{
  "model": "model that answers yes/no questions on an image's attributes",
  "dataset": "rendered made-up planets",
  "train_examples": 195000,
  "image_size": 48,
  "crop_scale_min": 1,
  "horizontal_flip": true,
  "rotation_deg": 5,
  "color_jitter": 0.1,
  "questions_per_image": 4,
  "encoder_arch": "resnet_bottleneck",
  "encoder_norm": "batchnorm",
  "encoder_activation": "leaky_relu",
  "encoder_depths": [2, 3, 3],
  "encoder_kernel_size": 3,
  "encoder_stem": "deep",
  "encoder_avg_pool_shortcut": true,
  "encoder_widths": [128, 256, 512],
  "fusion": "prefix",
  "fusion_encoder_width": 256,
  "fusion_encoder_layers": 7,
  "fusion_encoder_norm": "rmsnorm",
  "fusion_encoder_norm_position": "pre",
  "fusion_encoder_activation": "silu",
  "fusion_encoder_mlp_ratio": 4,
  "fusion_encoder_head_dim": 64,
  "fusion_encoder_fused_qkv": true,
  "fusion_encoder_bias": "none",
  "fusion_encoder_qk_norm": true,
  "fusion_encoder_parallel_block": false,
  "fusion_encoder_inner_norm": false,
  "fusion_encoder_drop_path": 0.05,
  "fusion_encoder_positions": "rope",
  "fusion_encoder_connector": "mlp",
  "init": "kaiming_normal",
  "residual_init": "none",
  "optimizer": "adamw",
  "learning_rate": 0.0016,
  "beta1": 0.9,
  "beta2": 0.999,
  "eps": 1e-08,
  "max_grad_norm": 1.0,
  "max_steps": 10800,
  "batch_size": 128,
  "epochs": 7.1,
  "lr_schedule": "linear",
  "final_lr_fraction": 0.01,
  "warmup_steps": 540,
  "weight_decay": 0.3
}
Rows from block 5 of the image encoder of a small model that answers yes/no questions on an image's attributes, named by matrix and row number. Rows with one number belong to one channel. Each number is 500 + 40 x the weight over its row's rms, rounded and kept within 0 to 999. All counts start at 0. Numbers have three digits each.
After each channel's rows are labels from the 100 images, of 14976, where the channel reaches its highest value: "colour at peak" is the nearest of a few named colours to the mean colour under the peak. Only what is clearly more common there than usual is listed. The data: rendered made-up planets. In brackets: how many of the 100.
# convs1: 3x3 conv, stride 2 (encoder.blocks.5.convs.1.weight, 128x128x3x3, each kernel summed), inputs 0-127
# convs2: expand pointwise conv (encoder.blocks.5.convs.2.weight, 512x128x1x1, transposed), outputs 0-127

convs1.61:451465485534558486487436490462525514436500475532487528487569511409527465441439520494548477440486556435570472504512486471513455449508501477503477439493487426461444514446499453447472439460485500520525495486462571479541446518457507487515464488505436533488456530381460492401433558493469496601458469429505467511457512467482525512528511486484563520465502482436525477530486426480527506470471
convs2.61:460499577434495415474571521500465353452504547506545513475495536532498534467584559514490465498412457460510495491502500550476473503504488470539452513534545547473479456450508453512560520439551412476518444499509500465542463464425525472480486520514566474476541449517514487498516484459459529455493509511486534520550401446427552474482531498549541446506526472447572450470472508461494517489550
colour at peak: white (86)

convs1.126:493498629619528502502531454524505517510455610470537489533485517465487480519504507569539475470508513498501426472519504443448494501504476511496487560509487526494474501509476520501508491480511570467529454489498544501505517463548512422433501466438487563519501524574545573577574515577527429561483501478498396482568494506516548515513442514474470436477487494539557455578480519514519525492496
convs2.126:551452490492486501462466489461441464515475498482483484522473505462513492472516519528494500439486509477479458591469512487457460547460479546460504401474459446459542500551520525443474437495493497508531559523566524553530462542469478498505495486439520478522569459482489534482481497556499456463526505535459460494515487436551523485601500464455557502462485494472566480500493510583494495537578
colour at peak: white (86)

convs1.122:492540583582586520448503492492544503470514499471525476466516421456506504467560543518594518481522578533592491491534494506454508498498515455535528536487493487486452471463506521490468490499513598487477463507506623509509489522508501485523532519509438522528478528502499544514507606589501547579506531520504524501506479503509517525482508479399610579520518524508541488560456513482568470525465
convs2.122:423515577443477464451515530419473458508486518457571491509493525497474539462523522496510514434446476445432489523475487531466436556488421480585424499487563468542527472500507461518469473465564473470511495473476477501494437490420486423504531489505527478468600438490503494469524488513485544512484505469454508549444448461469584438509590465456503488524497494482526509446472492538475506499532
colour at peak: white (52); grey (40)

convs1.55:456567500505490480500439456486560493440442478541470460449552484542503456555504496562520498601523499483565485565503477602593436483466457536478468468507505462485509501463518482525473520467464507515459536451518523478518470488441491501486440474553498470505461505423435478488442474592455459492452486439582472545513550533480489489536486516570531530432487514465583515503572438500495529466493
convs2.55:464515526460507406441540519507476412475524458476519504445490512490467520498531594532438497502481458504507471489518465557436537539471524454564502554541524523525582524428458396566544549470563494458479436521557491470519531509488488479510484558530555499505530472473575483538458458432469482529477438482505539526596435474467562472465540511497452489387504423485556476440481488429459489484525
colour at peak: orange (94)

convs1.27:518540448502480574492563517469519515543609532520498487539476513521494558473437480500469469497519454486511505546550550521515565551556583438569504497522611460479490497435548512427487448486488516437482503562460515504564453484466427598481584459543475491498470486480500539489473473524543523502467529554516538535523484475504433496551486494436505479590554535474492515450488510446474486484512
convs2.27:442471486428480468464503453518520475518433479510471452484501451466455413517373477493497522497540515504486582510469441545494554449563488474481500507585456420488525510476447450531445508523457538542443470542508476460525502443499506516459506591436491488480513517505516530556488551547486515504456493507462522535431519480442454503445466482471478434534517488471467566567483438508434421488517
colour at peak: brown (39); grey (28)

convs1.43:497590482504451514450528559504499482481524511547477480490433458552440561530468482537518603536499437494547518537489572579521504510508506503486493505508513489471539422470516481514457481501477548510480489537458519488503458477517462579598526538544530429466500484499503501474482469538481623551483501512515622460481484490458387499530477517421524599511487484527492463482560508506496491499506
convs2.43:468516561511550496409483439480446492451553489549496533473486498507432508439460535460507554508543500503486569465509508510451573551498470409560431541533471467556580468458534454558463488462493500524489485519479449466588520440473555504558549524485562547441509541454465466568487501454522484569446458465457503534479486489481519532448486537511470483449522484476468566464509421453447520476523
colour at peak: grey (43)

convs1.18:523522556461407557506562464498501449558553534466510507496436464469556441482483495494520420467477528499496447466484438512498542474526520504532467554520499500480419479428482549485539448539526495445551477496544505518502491595488545453416487488462488480456489479549511498592482523502532400497506533587508457449444461508538466513454550455508466543588523502499519577468494485493523441500461
convs2.18:420505567498569511470569511483571506505485504432540447508514567463453453444483555567536451506420504527455465510478527525441441476542499530553500486449560517525498503484474455503509470467503519482512481512470496475451501525430474495455552470496508421520534511473520493535478497566434463455519478488497511586517401493453539424534577525466445516468544454504500496514486479523424567451480
colour at peak: grey (46); pink (28)

convs1.16:460569495497488502478530510525465517475483472517489494494460445614496577554489522512494595529554469476481519533520563560503539487533491507517519493492517523565507465554525500495499463488531555509459506507523512469494476493528482624612518546524537465521457510546557501521501518501513638468506467478515654467526477534500448525522535514443573579486457470527492516504509502499520524506486
convs2.16:507496452431412413493507421496483516489498418602498470480467493494475479441471457468442553421494514472403592485500443528515480474462480511557501507462495442540541472504467489517454480495536495520447441516475471514479462456503443475519495495497536495499453468469500525455512512468547588611511501486490501514496521518517488514519511465507469534509465565478486651514522401421500470488538
colour at peak: grey (60)

convs1.64:467581601525525542517506484474485547479549515534556508537531569523485495517519536525448470538515466481466519557556505480495531476507547488595547509494552522440507543454482501579511526477538492461531569553517499539540456523455426481455533513552475486520481505492506556530542491532560482524469545547468502550503445428508467524423494425511498476531565548580504519511568482391488429532511
convs2.64:409525550446527489461551500505525428526496470525533469510533502496460474463448583554493483472431471491460487498473477565455490495546492495564442485484541495532497472465455445529500511475500498504522482484503496495498509491430461460478505453463535454481510488533495480539512528521423521462491466467499516570531433503439543400481578551456465415449567441513447493500505489476448513465457
colour at peak: orange (37); pink (26)

convs1.17:520536473462515557466544516442523454498534509503486470467507456500524507498524454525479464516418485555485522480453581527487515531526520533521516534538503578510507450464488492548478592527558488426508564494507480586466530491520486502458517462481468452490584462562513485484452464500473457512450609574521472577523477529527438461543478492521448466577580593556501521474544525465482489573498
convs2.17:436426529492526489428528544487518452565489532472539435554560547538517455470488461479477459542416521500543461507400528538453474478467472456501522470468484482415528522484449493483504474529514459407476487513505576509518531527451517520511429449470448481584555487526482499521521562471419479497537524589465479419515489428422508372499520540480473387461543437476477504448525555501489520468517
colour at peak: orange (52)

convs1.59:509540491472424481508527528521458539511495496529484542515413525592508577505496548494476602464508454510487530545500550519491547497489477514447496488483497498555492502500496498481480456482488527510531484519471473491489473497508492604621510518518536482465493541524528494542481494456509657465490442509482661425501494470495452534508533498423541575497464444527488514465510500503519518480505
convs2.59:501490486510455451501464446450443483456452417469494531490505440479492496474489454439508517408537503504446597534487498554546425498516475489525480471517504491541475477500455505446436477455524464459418470433505446495473457420499405536535443516423495497505386522479482518494487517477547579541480418455502457510482464579491476536497449444483523506481477530531458625488495493434535482518462
colour at peak: white (32); pink (30)

convs1.73:491456517518475461482459527463455452484507598489524473492496457448438472483402451527543474507486451389539435497485463582502457469470513454482513488471472423436499449466510425493466470465430502485497509495460514473476429486496467454461479552501445486456474439456444522476480420551456458545503469480532420506466528468409483478492461503479398506491505484464527488470511460535481504462460
convs2.73:485518579520530469473514462522448472430546581504477509475543430516460503563503547471487492545434495503500453418559495479546561493501521503522488485574553509517512472445488471572517584469501446480526446527474440471572501436477562441507571505434518525402514467522442492524525479517490453464448471448484494563483502457491535528396488587506533504519546496493463450462479453461577533466548
colour at peak: grey (30); pink (25)

convs1.50:501596499525438509513502526475539520508501519559493475509446453574464550575476521604526536620544485485572470588506535602535522484486489524477488518523519462539512475445488516511494484480431569501499509526492540477495468491489466559512532512562546468476475541480496546494478500635477520509490495483585538480552484501483466517493498494502538551508482486480608483458578523491531494458514
convs2.50:539478501454536497447490512422467510506514474500496500480494497438463529455477516513502508483505505486499493486494500544481496545464410498506394448538463469493644525438508467459473478496501498479463452476519517471537491460555455493587521519548566473504521471487519525465457502478532467586459502507419494517489456481506541517482507495499467490470494499462560511440521505515494484519544
colour at peak: orange (94)

convs1.68:490587518481460477412509495521457464473496398451470483429421421498399543506475472482488493515491453493509515487501506485460500470482480509484474510488507480532473450455450531487484429453433533439436447505495505458428484440518513533506484482502496484447463480500474473472469500542482546468507454487498548442489511412467444457464478477338526474472440461548523489506471512462478467441499
convs2.68:482540558530454507544538436482509506505437481467522489499524450428484478523418495481535503416526478489494578538459433550529470441510471531534461495498505448524472461484567509494447564447575504515462487452467464495423482434463454438475573508440512492481514507519525546470521526514484508486422455429505519558480440582499473474505499430467547532523508558508508530517434430498577435491505
colour at peak: brown (40); grey (28)

convs1.117:484507543549480417462423520497505528479450533537492549495463509510431496503473486581506506542500462482512510550523434502479483468440450457430454503483472454471535481506500480462462440473444514469438453502479499445494490410510504474509467530533458483498447518475518528521517469565461540500514422417520518427529483505460503474515424545458517449411412433453558426462504489562471499421496
convs2.117:552516535496502493498487463497416441469531474538506547457495452491492552493567547506516539435481440486433500513483506487541445605469496498554462486533495506498578472484558502496484532462554473471547460450525485472481440422561441446548529480573563458468515422466541492446448476570540506565445436432461436534517444484527539522461474490541517474481485547511543489451440509483540481542583
colour at peak: brown (58); orange (32)

convs1.31:495455484452441504477522477523492483516485537482508532500445477443427497476501447481528442460450432492497435483497482504451469520518484541471498508524510472505549450499502523459530510508462466434458519502477453524480555411518559418416482539517439482465525458465483507517490395480528406438510502505509395502485548499513480465537440543438416391504489476478534499474497480556446582464484
convs2.31:459463531488565529561522502505504498495493551501574453592603453541484424536464447562491515538483490466530487487438560567540490504482524510515490429498473488458510455525497481501499537540476499437537529519546583522551534527496487509515460489465515469584501539551504524536561581514445412499523500564497496449486508506451534449467521523545578426488599505466484486457495494487532534463476
colour at peak: brown (30); grey (26)

convs1.76:428525463456414516476497498531497444445496456519539444481460468548483554551459457483481589580525449463538491524494538567564488499514490500514527480505581445496497441428540484478511472461435498559449520511484484472560473483453461580567528452533579469464425457446477489444486458539535573453510466449539560527469501492465442464508505522515490567484489506451500505485525503522458524445512
convs2.76:520518506513517463432467440550486464458498478482509540467503521474511521467407469457432522527561491508537559471507477517474632547527530494478469498560497491527576543476449445570426523557479516476511491580544484492567497440523549510497476624460562544479465492460453478571507479453507451506432462458491449470473490520538504552428455515501508478505469473476465503460474468461427502503478
colour at peak: brown (63); grey (25)

convs1.28:514483528527492547540536570485480541539574553516531505546454502507512568504487571509600552463543531495559495511531544541478532543525548477545547556527542469550539524513555536475516478498472611500571497566492576513520472557511498538526583564490504521477497562510512533504534548503535536552543544543520534489502517521487493589490556532452517573574535509505529523510512542542596468508520
convs2.28:473495482458479468510469473414482522474502469536451480480480435450466470484409470498494559472510563448479549521467497521468505545496424526509442458518518460467538490535523459453471435552479543511448436500530475538551493486503468473577467478497518452454546480483457593533488540548534528566490518479411528517460525455520453490512485469503458506476513544484519535543499444568489518506533
colour at peak: grey (55); pink (25)

convs1.103:466504502528511383494404463479529529432385503508479532491506512495532432503490514526495476505502525463510484519518464487496472441424406466418451474457435510500478521526473447468439482475487499494484488451518516433491505491497494480492425495511463518524486536516488505502477519520430496474458395381513495449528485513477533502505492498513520491365397428492520470487490472498508492451486
convs2.103:631491497506469459488481512502468471504475412479472603461469467465530544461539495484517482439534454479490495513527487522556485548446487520439517464563498541469513460493511541430535465456510470466466457451566482501479405486586468490509513514541519416479514497416567498467438445512538503507418457489476502494566478486528510539508467435491495553434432531493572484504470523512490490578518
colour at peak: white (64)

convs1.113:524481512513538555452524552401529481474509552479497463497504443513466501470513478524535442491446457573554461466502521482392508541525505456531517543514476531478509457480503527529495584535548532344483526509460535536463531469569479521456512511485395476501554486532514546522467470556473474463484585551496496547513469500508451474540436490446502458565555574493506482478507531499500491555498
convs2.113:409477544455533513501502520484468498549458496516526420500548511543515394496423438537509524487484524477455526526444555555446529515481505503510477371501500431459495464527507427409486449558471551524499506484514516522549514524439516490520428472415466502539556490573468528510556614499471495480517538572453474465459513481475459429493550564527480456408521473499442538470559479565482515474519
colour at peak: grey (37); pink (26)

convs1.52:503544507517491433474473469493499572494440518563483531530491569531504485470502551580503503516509448505541490612525466504447458447479464509463443457491470498502488519507483497475477444451481514465516467501468498450502449461554472487529436524558449471500438560483537541513469465542495570512477419442500566425507485454515470522523458542435541472426423420479577474485562444543522525449530
convs2.52:501475558464437507491513485481486474476466430447546533462506500464432551483519547494474503416472457498436488485505495480518410548568465524604455488535555509529509390511473522526467546413624474467501423407490474476454396418526397480517478459521540396465462489447552519451450474536550531541406445418477477558499446540507547533485542481489505512449524523403477519468447519489548499572542
colour at peak: brown (33); grey (29)

convs1.26:468434504502513498443472526470444454471552500478519515467513438418438530423404449521464495438495477418457466454494510505479471453512538428526521516469535428432416453419487453448498450454439514496451524488449504456524481439464499518484522493466472489467465452420472513407495476491477495541503482460465474545454479457447486466487470454443471499513476499449469493475440502444478483445474
convs2.26:449521536501489482441467429484538483509459510483536440484549493466460496541462471469518474482529478497481542473493422578527525440501467496496455489528452439527480492494523476493465568464469450558497422520449488473519474439461496449454540573443556544447555549532494549510516572545496461494462493504465535514511489496454468482508515475423513469550508528488467453544455421483547437452555
colour at peak: white (64)